python train.py --arch="mlp_mixer" --model="image classifier" --dataset="cartoon faces" --train_examples=203450 --image_size=40 --crop_scale_min=1 --horizontal_flip=false --translate=0.06 --targets=["hair"] --num_classes=7 --norm="rmsnorm" --norm_position="sandwich" --hidden_act="gelu" --parallel_block=false --inner_norm=false --moe="expert_choice" --num_experts=4 --moe_every=1 --expert_mlp_ratio=2 --experts_per_token=1 --shared_expert=false --patch_size=[4, 4] --conv_stem=false --layers=12 --width=256 --label_smoothing=0.1 --loss="cross_entropy" --head_dropout=0.1 --optimizer="muon" --muon_scale="match_rms_adamw" --learning_rate=0.0053 --momentum=0.9 --nesterov=true --orthogonalizer="newton_schulz_5" --adamw_lr_other_params=0.003 --max_grad_norm=1.0 --max_steps=12900 --batch_size=256 --epochs=16.2 --lr_schedule="cosine" --final_lr_fraction=0 --warmup_steps=2580 --weight_decay=0.06 --adamw_weight_decay_other_params=0.01
Rows from block 6 of a small image classifier, named by matrix and row number. Rows with one number within an expert belong to one neuron, the router's apart. Each number is 500 + 40 x the weight over its row's rms, rounded and kept within 0 to 999. All counts start at 0. Numbers have three digits each.
Before each expert's rows are labels from the 100 images, of 14848, where the router gives the expert most weight on average: "responds to" is what is common among them. Only what is clearly more common there than usual is listed. The data: cartoon faces. In brackets: how many of the 100.
# router: router (model.blocks.6.mlp.router.weight, 4x256, trained with AdamW), inputs 0-255
# up: expert up (model.blocks.6.mlp.up, 4x512x256), inputs 0-255
# down: expert down (model.blocks.6.mlp.down, 4x256x512, transposed), outputs 0-255

# expert 1
responds to: grey hair (30); white hair (27)
router.1:519469498504482457469516443466461504495462510532446443476432447536493492540446466503580492423486546578465591508465455488486464491491499466496444562560454552425471489480499489550476467528495474482459546471505585440448477511471502598575422463449499413516470478529565490550443528500466544505501416538567533459477462510443487521499521500457572527509528409489517479590463483518531492557593496489531519519476521521538519529476574590463564488479516456527546482507439456463520529487523504537513572547456536498544532444494508477526468516446464479488517530463507452474397486482543480541505509540537514548499456497505471511545489431497495560494567551571565531487442515518469525438487488519613520484523477501505580503491507531499482499507519500575498457454488429537534496525560518
up.0:470484458474456490484501556544478543437467519520492519558527435527415512454546543463557514535466467499446492471520485499549543549558500482455513429473494489522481544513511628494484540452502560532439487535575481503511440562511465510548542505512521561550596482565505492465480479500431536437516469494523456468511529460548416422442494464488489478422456433473549416523445499494576450494549504513541545443505485489515522526560507525465538443538478480497493509542460473515486596565475449547539527408517533470529496553498454460549511475473431485526453495484434519486450530504534511613503495487517488629482524478492526562539468501499424455500550486529439544511512502515456465485470452501464471521507483456484412512461500475528474514495539504564511487545467529518422492527465536
down.0:503482471534482464503538547525509478495420470521494541484431523563480478570514497485543491511478513530522454470539457533493467521528523553558464469506503535464512528539540438563526517511447482460559472540546497562519574399592453494417472436403498520483497538485499521488513517457470498527457579478524455558487489510471497518550470496466421490516517498478517531509594469532511534549517567468522469510557480484516520501493424499558461510512550502461513411432491517507486498458525518513458473535513510522425529482493578476548569510471568519449561463531528436536575517481425442598406430481486552431522544521473525528540553457591518539511522509452509357469487519459516465426509521448540500537524508495491480496519462404477523488520512510521517436490518489543483515480553494
up.1:515455520492492485564495383474518499497491505547462556477464578476522452542484507489464503469519507484482464408550505434470478526541471526518453535435441483556466543505465552517576518513497522524473526477507488446484519553569468522449523497574502499525536501499511485522544510443568480478479465529540446552402522538476544571473524446455496495477528548575400569400498481518447467459533529439515470510509479460541531578510500488505527544575538481490445495479539510527557482553536471524575470544547519487520500459489577467471564533487558490545435495533470419494451461493485489479550543483493474472517469484575405517481478438521490461507460545546531505479509496453504468519469524467518426505565563433456440525497509444466452609501523508447491455495579480534494464434454491
down.1:574436462567464508465440497505555544606519496504530566550513465543520445545495510548546434462476434445562521379439476613479487469499502528557510563472538492534365533451454548500504566537478489453547472576542516482455470477517502466459474501500541479453520465512429480562516459546497516504463406486511490496446534541511489500527520478486519480491551453484474477578485496467507461462559475479538528521529511526461538472535489488513454559482500537559498570541484493495524524525471544523467479519491454479501485545458429511498455510500465477554450462493440535496550486555582543475440538492493501459536504559462484496491487496516541512497441445419603551538502555497469515500529520503406461503459485521482484500534514561489488465539468562508492529414478410473498518550492468
up.2:534546481471526457504540514477437522516484466479514564553486572483464466494560439545497578490487494499468490555538524466566490473514527482515497572525561562555460457505462505509550537495543509479501487480498523456483494455467516563570546477516470507539442391492450562512466541420485520504445415491596497460542507523460445430518444516529530506478488421432486532540486464441533475541462456416534466504429468501486508437538492494554525449503526567490444529519506555586488423532476475458484520522503386554501548554487515492486489493528513470479513532543498527498527476471463587542490517466476582485478494473526506588490520445510545529513542466496555455521480537462510490432513486465557516469551570465491493529457464480496523499536604423456555497514426513468464408510495445
down.2:542529431521459490527487525517543488499549509536497468506481433580505539514516560454503509449522518498453514551516503460411479460451501436517531513509524531482434469489463492472438470514473436510563443454431468521449401531527427492427400573525501450461568543533537476496524414531489445524573530516554554523561552468515559451515600497495478481531497470527441510514497504461526469491592509526498513480508564449454528477536515493464415554498575430504486497510532514484528498510542559522467520538536487536525516490548488570515526483502436553493517476492558482519509594570566442421449498490496516492480477555543499464499499498476497488458485482491508463478467510454510407504524488477494405542491486554589547502472487538547441567536461543454451451539521528462474525559500454
up.3:476422431456505469535555464443449465509543550541520467498442482511462571524455471510483554518476420501437526482505536495486500468502507503505467513489552507559519492502512408383448536496473509524457507524561456488531430538533514503525412542476500439498517588463471498504472542456516544376501544430420535479537436466509480550508448509538458499529566567452467502548515513470561533519426433485497495482504545559437558563537512512496501611435499506467519485483493498510526473518496489519433478462572409504485476474490463468514520551504522434525603475534459454503504445560520492473489479427481555492490517480518525476458518582499469587485519480502519486511522526550507491473490509512470467468450549548507500529541503436531445521436520559423460499457462550534516545556508502
down.3:497537499469558505493475602516492561470469534463466501484573471505497425521478495488519487475517550444564390444541574531449465465479506533485449428584456533473556533578480493514543454578480526583463525468515541509511500509520529505527513464445444501498433501405526488566546473513462533514448438527457426512548562452472485474473576516511467486478447519439477502564566516440467485506480599506500477458536480474490505433465490523497492451489518517524511472456477470448465412419511493444514558481509575443610496437535481502483513465567438500461501476534507467491495459501552549470517474497501401488573459474491447528431516490505525523484555453477493482426515441486493454471507524468508525501552505476484545495493556522471442511549466469509470518503469482476464484402470486
up.4:491516446510478431442516482480483506499441489452442495533514511538529429547511487546495505489503479555504473482537474480478548511588522529444456482526525476432505526431432580537524596543542449450520423465551497467435532482526485579519482494476509459443517540495575518480488513517540543488544516514435500539566521549475477468534486623526459493522459473538512571495557500546514476521520534545526462480545490497474494518505588556451561551545538504531458552514479567541518529539533499503511576413501575427520467481526505481507471559441533492518524535535496508481471510513547516541548481462502570487507515526556540409510522504599557449609470514469487521447490523448480450528502540432504478526502507485476542483485417511492531501568455477453515462430476502400502434474499440
down.4:546445552466456560573465553452473504492547460589503483499440503496510519490520557453489464475442489492485532503440518577456501487423455396480461530461513518520461461458421443454488447475436511522555553471466516519556460486539487449526583549541500532580430463471403528463517509509491476490522468486455510475466517500488538481483508446503513495519496492485538457405475533490520550491525533495486493553504516558470447472530413379496518446446514475518520504554470500459520412565477484498504457533530484502500448491505534518543523504544492496481456527562422483513516532524574507460474500529473471538492499483459453563469500471461496515539504439503510494545495579549533527497476525574459508423569522531568466579539576528532528507583492532523491518551568594523450458447502490
up.5:461507488520516579445515449497535493506493519520534532549472590540484514494467471501528541476464477522483519423546548465533550452634466477501479515483498461460549554481451507505450564554439447528517508524487542467509436490530524469449514575563470508442531513514536511461491468485481546447539519427530418525479470474476515505572468479495420541563449571490474489492449431545485482496500486439517564546445481495499536488541528473500486516517500530537469494498556465490477420522460510496498428595504520464539445492510588468556512501558500469533454553500493498518395521491558524575494527453478511519474475533504443524519443527524457526545513518445580589455524543554505468451525475494477425540484410471365469481490580515489542450495479508482508485505445519495530467487559462
down.5:582497439510551489453554516549486515533450526499516577457586485516509518512502527519492477509489501487496448474451521439479524503455556549590495542575458490407480529489551366522502479495568428512483475582487471526465470477522527540494516518467580492539485480463452505498537511476568483490486439473514517433489448482485489519503450536527560531473508509528500517507516478499501463438484488493498458483504483462564487452456537494518507489485482478494540527495448467517447551531595520459496608434488469551512496478478492549471514513524501484544474513506483569561517425536502440462428572510504505479504548461589524593412516466518520451492493466555402523444521451494581482457504445528486574412555467534496503546531477494488508545471541493456445455486487563602486535459483444

# expert 3
responds to: bald (33); red hair (29)
router.3:547524545472509510503478511550506521536518470458470575580558525456438501525472510493476556512451473426510450496554535581501495439495463503639520538444507468594500422496497474476519519519478479488497493551545445534554563398554467419483521523522562570483498533402406552405458468495458490486488505441503549533497521500549526456535482540518422522496545541490485495476513514420459463491478449516444546522536457472450544470555472477522462532497511575476461505498469556519540499489516429497516427481484498482495480511563515489433460490602454503523520531510470559523590509536530486436554452509459499453441573495470477481540523466493528493485513479463503471458566469505524526509477505485395431474491472506508463499509521452463491515527493490434480470549458542446506513502441529
up.0:514529530525564490486527492500460506472547534486614522532541491552491507488513441490509477471519469391508451511537494561482448507352499498463509498449468526465504536502492516533537465498525522551575490438435476464547406500508453461512471420494515556506542462547476501555503551491433471438429507582455480492427426559501535496515546505473585479486474482466449413449482481497503457468507548485511416525500483493461447522509468523591511525493504433519544468484448512458516501515476565514505479478488536503547550521580424488532518545449446520549523449555511467489529523549515481502493446522499481534516542518451565483457540534553472530535488492480567447417490587504579485563467463533463513442504530444497542557488559500573482506468456481451453528507465498459494459474475539
down.0:517485502536411480489502573540574553547532464455435487490470564450459554432492471431593472508499525579488537574463493475523520492528423505532490517519436463474482479556441455496417467526542513520466450461532545540513431589507499501453481584429486483436471488488460556499525469532562529526497454474518487435506500502519423499505468582470497437480498570536546476552514538570465538514416513505429521567488442474577491429506531527522547480460492533468493512532497472496499517514457531462480440503471499550483418517468477457519501476453463512496446498464428508425509404456481542476482518447477517506403515521509463551496481576491507545404506513500525483589515480491507488525510499498510511471534493536474473503444500516434512487544525487527558505599517432516462541517469509
up.1:481581464538471457444470474481501547514502464492477503465432459474519503447447525529499474453478514500489431419473495562495519423485524588525461550521492469530479526523522491552448564437588538540511490521490459564477531455467523533460459508457487423472532508534508524418519517482546488497481546536594517471491393513556505505434477486532536495478558516469478515486581490511489533489488537486543515419474492529556533473513560522470446411466500547480544529518501459525487467459449528577498452476533471464536526483544482465485512518471504426503565499506476496491482499490443421462450476457497449507587501518475523493401551549512535483486519448526505511422540415487453479479487446500465462453491516483536471461538465433523386623549535419468428537488498508528545463534483481
down.1:503512491472562513470498547508485527463491489527478480493542488500461508481506503489517475492479495449486597519458541477554462556519467588409570528458473510504500499516525448526543505552436495570528514533423572463513517519466438544463525539534511520548475505557639496489469510474502524520519488463462521489522507406433495504526520483528421388456519475505494517499528466439531488552527486466512474637528521580525444422458483464486472443521469558522504463439500453550530533464512492508456527468500455483486484430449501494521406495494535616520465432456547564475511494448540554541552522503460530513449474536502465517553486541498461540477424526444463515516509574459553509518583528529482519508517524521467469500488524599456553508469516513487477556451515459428486523465547510
up.2:458484572494465549470519459547504489530484501475533457482460554537505426476495524580537494453526501488498452460508559472535562443457541534475535507529454507535445498548493516422549473473541510433482526535489523491485414536525535492468586488512482563490448483468485497504485526460451468468478547496470550507488523497506547499504523521420508495485481519513526499449539639566488506483428463539504437500438498536547584565531536531511518476594386480451477463486508515537526546408379493531499479471510487522451454445480472477488492466462461556513527482494540569549552475532476502565555535501491485438496579587607532472510497519494464586480460525549506566514501475482580536518523465507461525453494525498547499532488551490461513517523450476552473560504507461529465463513593518
down.2:496464542514524526484474488506550442449458533527471504595478538420456477528459548529470486535538464555494512487539488496540503482464563520519503481483529486483550468486502440459537510493551528530459436509576513487544552500465388518494438482521449541546505532475535464509583571514456499436542475483594477499506478446492484500476500557524576517527456496543529490488489521529544517530562551539474482466538537532544488539527466522514513454482504501493503574554518507442548553591532511477475568478517449507502458500516523438474430513556429489438470562543498458566539542477485540436419520499454573512465522557474532540500514524540563547455596494502517482569543540514424524536562494381534499547487489478444497465430474537516529522516519521504484474386491572520465462541429517
up.3:547490534445384496507554470532558532475467516527476533473580430556477535479581470466510488561487509549433525499533498516526458491506510571516487504474420458514495534472502501482465528554544461478468500510546440488476514516504449494548507578516594442512496507487519475438475492492491485562468499485532532542482522469482505535500444578537496477469525476477495586502507481495502492545503476474424466473470512510458414432489514459445459575458562464527495552448548441512540566481554564500462522520416549467493468566445429529429469539443443483521492521483468495544540570534484483521496468534484495564518450502501485512547492465485524400520497481487582518562453548490545483437459528475518482561515531482642441442532483490480518478558482556529493430455504492416521505439481492
down.3:492531448466551500484468492450464531478569515474494505524449451495519468466506543542524519470496469501461477450480498565508451443497558464507489467487515535469503485535490542493469518544470513497492519571431465539501439456528559490488495459552454524442568506510465483533422500475534502466483436543496516469518486441496549520503597515522521480520439477502495483521460452497511536473514535489596603472525490544567489546444498516474598467463448483457473496579537445531484544402458451535485439514479485512459482476535481535496492380488485492395424507515561447424504420522461535534588498449467488582513480505556541474434538490428485534534519448492449473452551502495514413557570555505504546471529473516474519527502471506480444513441466469439499504607504525512561512548487446
up.4:464408540532508526487536469481536493500566592539556541513500497454508490433483512455504492550502581522463490525522466532488428501577457484436440527539496435517516498528503554472496519503538424512478467436543496495502515505536498541469546511539451521423505456523526452534489520511497438498493490508441566503563532455440544538373488509440524574502577511475487477526548519444538508531428535479539557468506431532482522422570477480480476491572455478540459496538497600565467481512433510542453467492503533473549537493444573493496481486511499460527469499458456507567448470551460435514535577504404481486542530521453531428532526547466461474525457421520505491493524555489528516478569527520424509575553499485492546542533529550486519549544453527541513473465532481465527494543455456
down.4:463568502505473533587599483452578503535445541499508511462489500534478559510520541637505507569543492428529519485478456515543477493414455511564535515530532480599466563505476539483442455535530574450514545457439582568528411428493500543533465452488510489501565504509564512489490518480538522461482516532583480490493483553557499481562534493496556508529440520523433474480495499519485466519571534527487510525532555372477475493490488448486497510478517517528441499495455454560500452441512554432457525531551524498495491493544549472511551501506477515477530504540475508477462554512543485507512492531534428558507443555486491476434475513480550494519503491498540494490452449500495484516502480478529480447545531533532486417455411554502531487499530488523552515557460551574413510449556548
up.5:497503454502487554573508525414523470523491507491513446456505512526549518465514522530548531477464450467406587481510540417514481503411390572570534489483504457442499552549533539577470512427564486545476521470493493521507456461425523480520478511454506489524514565512494457489559448608482519472490489527470561515423530455449442530463524531604454521560510516505560449469496477578564477502508557471545522517541432498516500510533493496463589511510499527497523565453489547563466565580465532559544505528504539462517474586450535536545498450540486513487554482416480531537574475516557492514506515471587482425464473516519439528474491548514566487479534496533477442530460509496455507542553527515497456499511490524502512503506506463454519464495482510468567521475418469467482518474494467
down.5:490480484542529493552473514557466502564509497512524534562511563507584494501471521564574483436492566546528425516573527488481470542463541529502426514536458552465539470434486423537510490504512480468508473548450430525451478469519573513488494487572540560450526479511551573483422552460531446549573476461521527463535504458517488524459505492551490516504515488496503532488455542573573496439513480567498495449453496461444529448419497474546473521555456496553530532499547501524457457492575447448452499471507463477486505539525540567492540543455492466502425438431558461480435539470514440473463501533493537447555502453516583471608491493539488498482472544465458450502564477514463547496471535497459552552466528500518490489484528529542556492609529498525512517497535507474420523426496562

# expert 0
responds to: long hair (49); a mohawk (47); blue hair (30)
router.0:486509469508440452443480503448533457489503477494488529441463567461484455477542445503403465505528488513436532399397499525457531518518507568501536538501495494543494513466426484514484460453493486494499503536406472488518402449449479465478522458518391548512512478506434495450543449556545477472452472552453479503454482477487446442449451444500516472392429533462445432467500448462475557464403433459475386447477529478455542488541511514501491490475519510466452535459546450522499452456462525537443465513455432491504475571508437503478498444532540535492444452529476453483483490487527474459470537497470496514523462446535455504515488488448464443510485533506490534439481534529484437579500448460506506520430508486542528516481414529488487478528459552494508483451507485453459479482424465
up.0:534450487458540518399559463489517543580497508463416571532535439416496466462506477462486480500519479474526523481479444473496460498548495533524481466502507538515465484486453445489494521504508402533544505477550514490558475523572529563535475499553534483551523406472545498484446555520414571526519481480479539512566549515557478558599500543499454557530516483499491504417468506514492519468503477495462586473495486525453490552465552482471496540473470552522531527497583430460526467489484537429518527498482547470544575545514518522544497479605622542450477466511575454422516476460535482528579491531433477530545465548535462490531537431518484480528541464518510420471417486542489456461450435472491517514497514510504494438445499538519468498543551529483496504531443530483470441489507499
down.0:587584557472465469539478488540532481477520460511483441484491501534499559521502530498456486411454500444458448463489452531505462415445453463478481463490453440492459531513509460461462480479544586541486547545516501507516572531435526424466557503469579510464502524446436531533517448534464423502473525528472528486492523386487487497440543528529576431468494567534484511458457542462507491522540519495507500554521512476449442461538476518503510513497492548471510521557475496509492565503464520597542458510534448440475447487531544526466504474437507436486482409502463518559486516527437516489472433414522539398489484511515473465495498498528537587522397527534484504467493517522542521498510530447511520474523585445525510516525477580458485607456512548502525480522493523576515511501493577
up.1:518511523432448460502513536443510519536482450503468421550490501485595513478481541454520516501486543622512550526539473491526512455440501462429473492550474480521536499450396515430463487483563488558546439467463450500479550467484527476536486555543468472458514478514468509543562579502514498520499529523587489444440529520535474444494536440427538499501464520486493461504520458548517534490516437453462515468504584552471553499576504536454511505529458437514464442522568501534519454505456550502559611516496519462487465459468519507528458546520531501496490514529518484444492523515444452501487508456466521440520398544459485487455558453515527523441525429489454571502486530436478445413543538553475509547561471520480494540528477465496547518479556454496524466570542476467522571554513418
down.1:492539456548501484506451466592544502468486495533507490395517493571518472552442483500517427485494452511547514489460530491474464483548534524534535439512536491517465535572496491466524480496476430511441523522528536504581471615519507493489472460527467507540559552452507478463462518490481494549526502536497514563513476514496495531510463434504522489515415498560423463574559545451517528519533505579519448506545490547530506574500517448505474528521466514547553524461448565496537545541518441526414382493541477502456587518518436480465524493445495559475429444524472513495491481533447500440493511538494467461480488547544449581507464451529433513478546552503487468472471522551564551509445448449508449538484523469508527466513528500469470530602465426493481576550536465566532514561575507
up.2:488542505515447473543514487542511535492552514461455529488505548467527502506467467533539540468490546500559463525565433559542535511460515492490531484457503463532508507452515467491447520502593456510565450502527509481475559412517460502456492522496431565479534501404516518420456492508519482526455576584555470467542469449481505524494484468426517490505442504470470510524502500513622545522465441482533486463549490403531490502532519481542471585375448540543453437528550490462443502526499536438382491460457540451489497538487510537496472495466523502509528438491468480529442467490468512452499482463541526464562525533463525484571486524524495489482600451505583550477497454533506476469488519512535512445508498459564581544480544465441498522478497453567486551467506566488519509604468542
down.2:487452492533473505478568504497543531486468563524495503500476525495457459492495517524485535431499458476498471499517587509524486486502478524535455467586464562444491505518529518531520491394461561498475492462478412487508490443508501482570447468519580457557558454548498405534523427465513488562501385516475566532486532437515468485504458603468505571457450527488531508483451455541487528504496505520489548509512517473485476411470403485450491460581436411445582519459400450517503497464450536482499523473518484567498465493507512479476537481512462483512483467546531477457532483515486518541513530429430505477475540462469501429502515517457589549566508527456468554434497467505550499471527514499403444467491460498462479453504462475525506481505517538495560529555432501512510408537555531
up.3:503456442413552524527570510514490517463532531469513468473487497446478472542492519501503538525464551473519488516548466488506491537463484484535530488500446504504513453535470520441485454569476458489515506491536504490398468528432524567476436478530473465500429413554490553581565480532420502521484525560495471478440533486528584477494490475551464520524547448512534505477490492496498482471494512519515504528497612461476509472487481514620444518484478561490530575542567523452467505553559455522514471542490582474538541513472429560515544492502540540457548574563406493525615542512452489512484493484534510483476464536574420456519473539499487511503567515522553512470516524531560525524437487507513466541565515515478557432530405565516457528506484514465497556485497568520585472430546492
down.3:532513507542486542568412501566536552475565510461506488497403513537504572562471481501441500511523499497499494495510548488501548578447433506504453522593551455506476508480471523546522521533482539496455567492453520516506501541560482499523525470524475500476555497510528500543466499541505598443498495528492548546452535507508554422504454517493484536438431588482520542474493492468498541507499466481474439549512474522491575551541512490454547539557595493485459481564519408563477465464546500431529513505494551549432511485519482483524507490513471371560503502418501527482405481564502512502545516504488577552580433487456553485449469572507522513468473483513492475513585482589530496507453554472533530471504502485486466476461549452510492558531494553516462475534503435546430431513543506
up.4:550521513518473425478570527471446440499544493466445494475557572471423472531485461539473496492436581552500465555379510520510471497575587491501506536481524518524522443505487463410490526475504487491464528504405514502510506549491526525562487591466552514474474480560491519557499512462475389469548479478543488484484578466542531481498519587508504451510493422515508456468462513530493463488499482560473454493517587545497548543497529516476432524432512511543545494518506532512516482468531589549513518515459454451552519522551534471549511475583496489528550467461497519544501553492473470444459498562506392488554504475436574495452508551524506433514502495468484506464439487535504527485564488503497494484417424518503452483465465481545466481525542433528486549496436486570456583500482516
down.4:497564468466482580528476505473516470511458610494512527465487557522454544578475459457498506523483495527437468532528474529457491560494456528523476517535428421488510496561488533445411536540511476470483487469584512512528502450492509499486546508462451497512484483459497499515517492446407564476523513620504572541568512509433429488420464451524539488467506489496478458438495436507533458501547482524445563474488471512458485509527508406520532458436474545484422492516479577512418473483493471486457485451484516508475500457431470541482434529469558531484435519520467482448490376466471519585453505517443523456515505505544555563504438426489493535480545494539496490465538470498580529486530464509487476475503520490455503499546510478420551513463387483488539526512544454543539439482514497
up.5:491505523488509462419492519463529537575415514541462519578542495450451560520457530512539485514500500533504602434466460468532488508504509433500538446472443479504518490551562506468452464535518511526494503499476506488562436490437467482484561503465400464568539476575443541540454542464534525532480543606546474533494497547588514512429491507478520388506531515449500471477596517532509487468488510444524591538524545558483532433421466451556521533454507486553519500475485578455490523460472541533491555492503485501560477536518521479514532523517467504551550495432471472469460531440530537488450481504450522490453481486538465516512444473514545499511556482481538460499439523580482510530522525488454467477500450561517415487481534538605516531559550501468574431471544512476533497451479494
down.5:523457478473507523500480489558526531526455470491473432480478576494512487574548527452529561494524469493500423456498466461535488608422481441550533506517504518570480493523467542534547524512545483466516477543522552550627524487585515473487448480517479452482468514442477538572471433540481503476470560516590522472510475469478506501550552518493510637523524480504483541505469523555500477508474484476491492608527528456534515513512526516396468496457413491456535490507510560554567476500529493485562397507489552514506505538504525487489489513495520563443371487550408567447495503496482467538501519464436470466536478591547537451520489467538519485532517467530459493475506532462500508488481498576517458582507457469507492489548509539503518507488511573441534467465501531524546501523545562

# expert 2
responds to: blue hair (28)
router.2:444497493480483557548498523487530485455501550527578508521512513458572513437574544535458462535539463474527473455483448451530510536516530557412577437523526452465501550542492531472493525479512495518520490490502466489467502583506502483480576505590469539514527536559551427571549554513569526550535600465455426510544564527499484538433478466476492423479456561512515518481511465520504514481484514522498494453521499496499472518481433416549508454540459520535483493563583471497466474541439565436504476489548462536476495507421496532547533548472562513527469492528512459521520505497439502538441538402494511453504463506532578502404462574502491464515453447527418512610572476486523510533567551483481531528524531478507485561518511509543516510432514496474499587509535517471455484485515442
up.0:480505494361531493517489529582518466579488501589593443426583545511519545555468489519517555468533478515406509529482428516551468549506540493482500528446497602493465448528523524475452392481550533500510547554486486506535499463474506496532471513473567545485514521528452494510456548482560496509537495527452495469539526513472494535448487517466509454513563498453482415511494523458574516464533515449521556462550471555457480457512507504511463474485523537474476569517474485512519499449444543510520420507433512555504533499470480433459441477523424478450459477453533469482598521523471512397528479475493498498442532447463461497517537529443469519487494507469479492499497506504494517533493540482502473431465511466483440460458490562512488525509443494509483401538496539436419500403569554
down.0:479479432540514456539524481501441492482489479453458548560492497539491526443486489571461451485522480546532457529488593548492463424478516432526518467462506422440552545551521554483474530501459441491542503486524517477552464504543493486472451429569458525464629524398474469465538545427499550551495513487504538577507485516469509552490542538536518516469451489484531514511546507477496471460507470510493491571480527492494503453488481550520413522479513494468476489507474518511482473521540427562438550502533459469490506500501522569471443464534512487492463534522532517461514500517472534553487495572507467532509448423575581517556504503548451439560439438462544532535437530537494509498524560536458478567526546473442487473613499517519521500539455499449623547484509486497596494547440452
up.1:534465476505539552531610477469473567435521525488458493541499454475508480477557481455515494465532534484454494507527536477454556480579453534503479489513480524527518587428517506510540517541485548505530466535507515493504499526540496483466501537489478548533462510484454520517436450468430560527502541415434559491512504557501504575517524458415469547539573537523456492484562542415450447500473489506469466509499472421415510424503474524487497568516518506500467395533563458440529503542494559484482550475504518549484559480540576485504541502484465537513468423472496524489560561489570514526529535560460420470506463493502497540540489573554485457435458487586416448437421509545488460448477486544468481483525556521513413510499506506486480514450557546504480538474528429545487515538434540
down.1:477480462485433483485429596593506518492491453574520519582478474543492542438444523500476558519505518537535464530497551490473559491500530455481548471512492477537493542504510445516502489503559497457468510500541478554517467435532466509508445435546525558544552452504478541497478563522504487460470490595538520536489499547503527394439484475466504471462468506405452491526541447474482561452563481529515469490491509573571396496538480486498554460466566531512488526518471485538417542425484468470461489558511487494508499486507482453470491529527564498534617477495440473474494455485498501509585517407517504594449513524539404505476554517445531583489571528404501476537524439506512496513484534530500499535481481514538446487467430535548457522500489490549509476498468547440567498462482499
up.2:467535516475515453469526471526512477513506551498457533496485510447495474526472524433484439536526569559569489491559522449464587445510458523530466495456466454533542495485439481465495555476547606541458549473457489434523539511475518450524520459508505488511494568465458524523472499476512462556578511502562590455595504472519510487533535501471487641455426543450513506508493487560490460492602547535480577445488468481454495550484482488508478503558510585481472448528527477502496520495465508471472496554427484484548531467582526438521561507483565438512420460485539514542468544516526465520511499594466431452483538540557513492532527488491477465501572470489551522477465546413498436521504508533448535482544567509491404482512515476497545477531525529542451490489511458454500486539486587
down.2:569569463529430476560437526499534506471486453525492493544476560512463487525435535514501489506536499444466515502434479550472510584465529488503551534559485481513504538531550467557522513514531438492535437476660437504542526495515462573530505505509529512587498468438459510481491458480426522423505572523483463600482499528517478450483529477517450490504584519572485538522498464459476453462482525474482461568486452479506560463508522568528430467470552509507453537439510489471505522534501514533467524495471487504543469404504532490501492504509594464475467530567444474452499472539511451450474490511479477509509559576549501431556528513541514586477573480510501459568527487500545516517534503511528439508513463459555475534478460458455527531478542528443477522453419527540444441581440493
up.3:531489472485455525500456434486508567513465509449524557502582625461458499509554511474445526443580500510551483512506432431496493459497459462465418499463558448568456546549530482471477427520458475451487471551494559453501535535490486475414531395495548440523484409494478472422522563411458493516450417418603513465494605499495588481521489500504527512500477531517470504560507521465495521572500512542494454504470489530500514489467500500408475531423544461479492473461485433490455473488534522544475573465443427512485516506527430497502508482536493544497526421555488510502565470480465494501508534536472463510460496471445546443467515489476547473567486509526526549481541517536555523527516568465527502482527493477469521540523420443518528478521513549487436512508510510494542485490525492
down.3:459503451573489503490489521462488472457478441491466400573501500458489476423490487546517563444500482468447529580503484423504568434547470544566549510453477633473464508437498485528447512535519564464509471495490525533535455518472435482557508473454552576512485502444474492466492519485477484530588563488466466550482501465571445526478470513453519474518463532481492493467523542483514522460500470517489552486449554429456525511599506488544475442522508512532506467451608491485482480439556511539571506501513530558516488462540546493511495545466499494511438596523473519444473399498393451494484519488478492541529417424496452531519497527466550503507472533430506526520436472397459481481462498474469530504484573498506494468530451528530496481455541521524541460470528515477447489445544487
up.4:494537561485488412493492587518517551461473532474513501483532509460542503516478574501469541529541470581548491474509470499476519507551443423522459562509421427451404503488438487500448436521493533435493578504536460495409482509567476512522473528581530446520514539501527531489551541443472509435461448531489472485516489498574503461566430484500471479489504472480483506526591472493505466498539512458438483474530532468579516481500507506464554552445502548517541538470545566525456470555474503430480513529510464543482459484527478494566472496511534490476524447532481492510513540507531525425471460475501497418466505457489541489535478417539473475409491452572505498508593457469459560466457508501488508387456460503507472516493489450513504498595471524424568448512513570414515507448518467
down.4:505512447485526521421445441505519466491519524453427554474479567644440542530492442520534452503462401441445453513531538438516486387475438514446375485505475437467533476478457515475522540494455528481559423482502498508517449535427478458454527490491533592464538457472469435564460453515501518463472452523527539486441463550473502495481456476525438489638459500516427495479441472462498487441520455461597454559465475509468503523513468491466467511496465457427437487425490412481523450566479487545555474489554574426533515530459534470540533525529499481503475480520490485477524449477537475494513485511481478494495475556508493522492493514510501442501509523482488488494467552526465491503449489503485533456485464439499537558509462472489502486458491481503488472465512457492503474475422473
up.5:467549528449426519460421540507534459542472425495511559552505550513444505504422468586554475448490438487618506464480411573427491462495460513534449517527422481442528508480466451509530473491536491394558481473557509521543585478473472530450493508548433454476534467500465464527450487545456527479502501510455495495519514514506545488521496452496530461443596468559499424520510486452486520489503504468465485493456505508489480580488478521438524441490582474476555493485476490520533521479529513415551468435516464519468540453539467468530398518506503539554466539472462447615497492500511563533495475451497466446476521457549446428523488529505490524527580483457430490532481444561452458510502502529525469540498517506504505486517515522486441587525529450449472474544486522489530557516467502
down.5:493456473541490567515537484620504524471482521499470478451455526461558493539479507516516474446494552515495499533471501459529559520486423478402472496466496489464459509479509595456488499477532493511490492463481602451544442474511536486489493512509486538508501522487527595506493493447478456534559487480538476485513461561541451480508476463580525452494503486513509561563491510502482488464552518505547548565518463548533511445501459454573466532479393487413420507554518475494494518527543504493478529477460469536497530485516449473469533522458494453459474545513516563523515488585558411424517508515475461544508498534555505555484546489512501424567421637523508572452468518414518424454499414439442512471515512504493529541429529495523532506553421500534520503521536546576488535490501462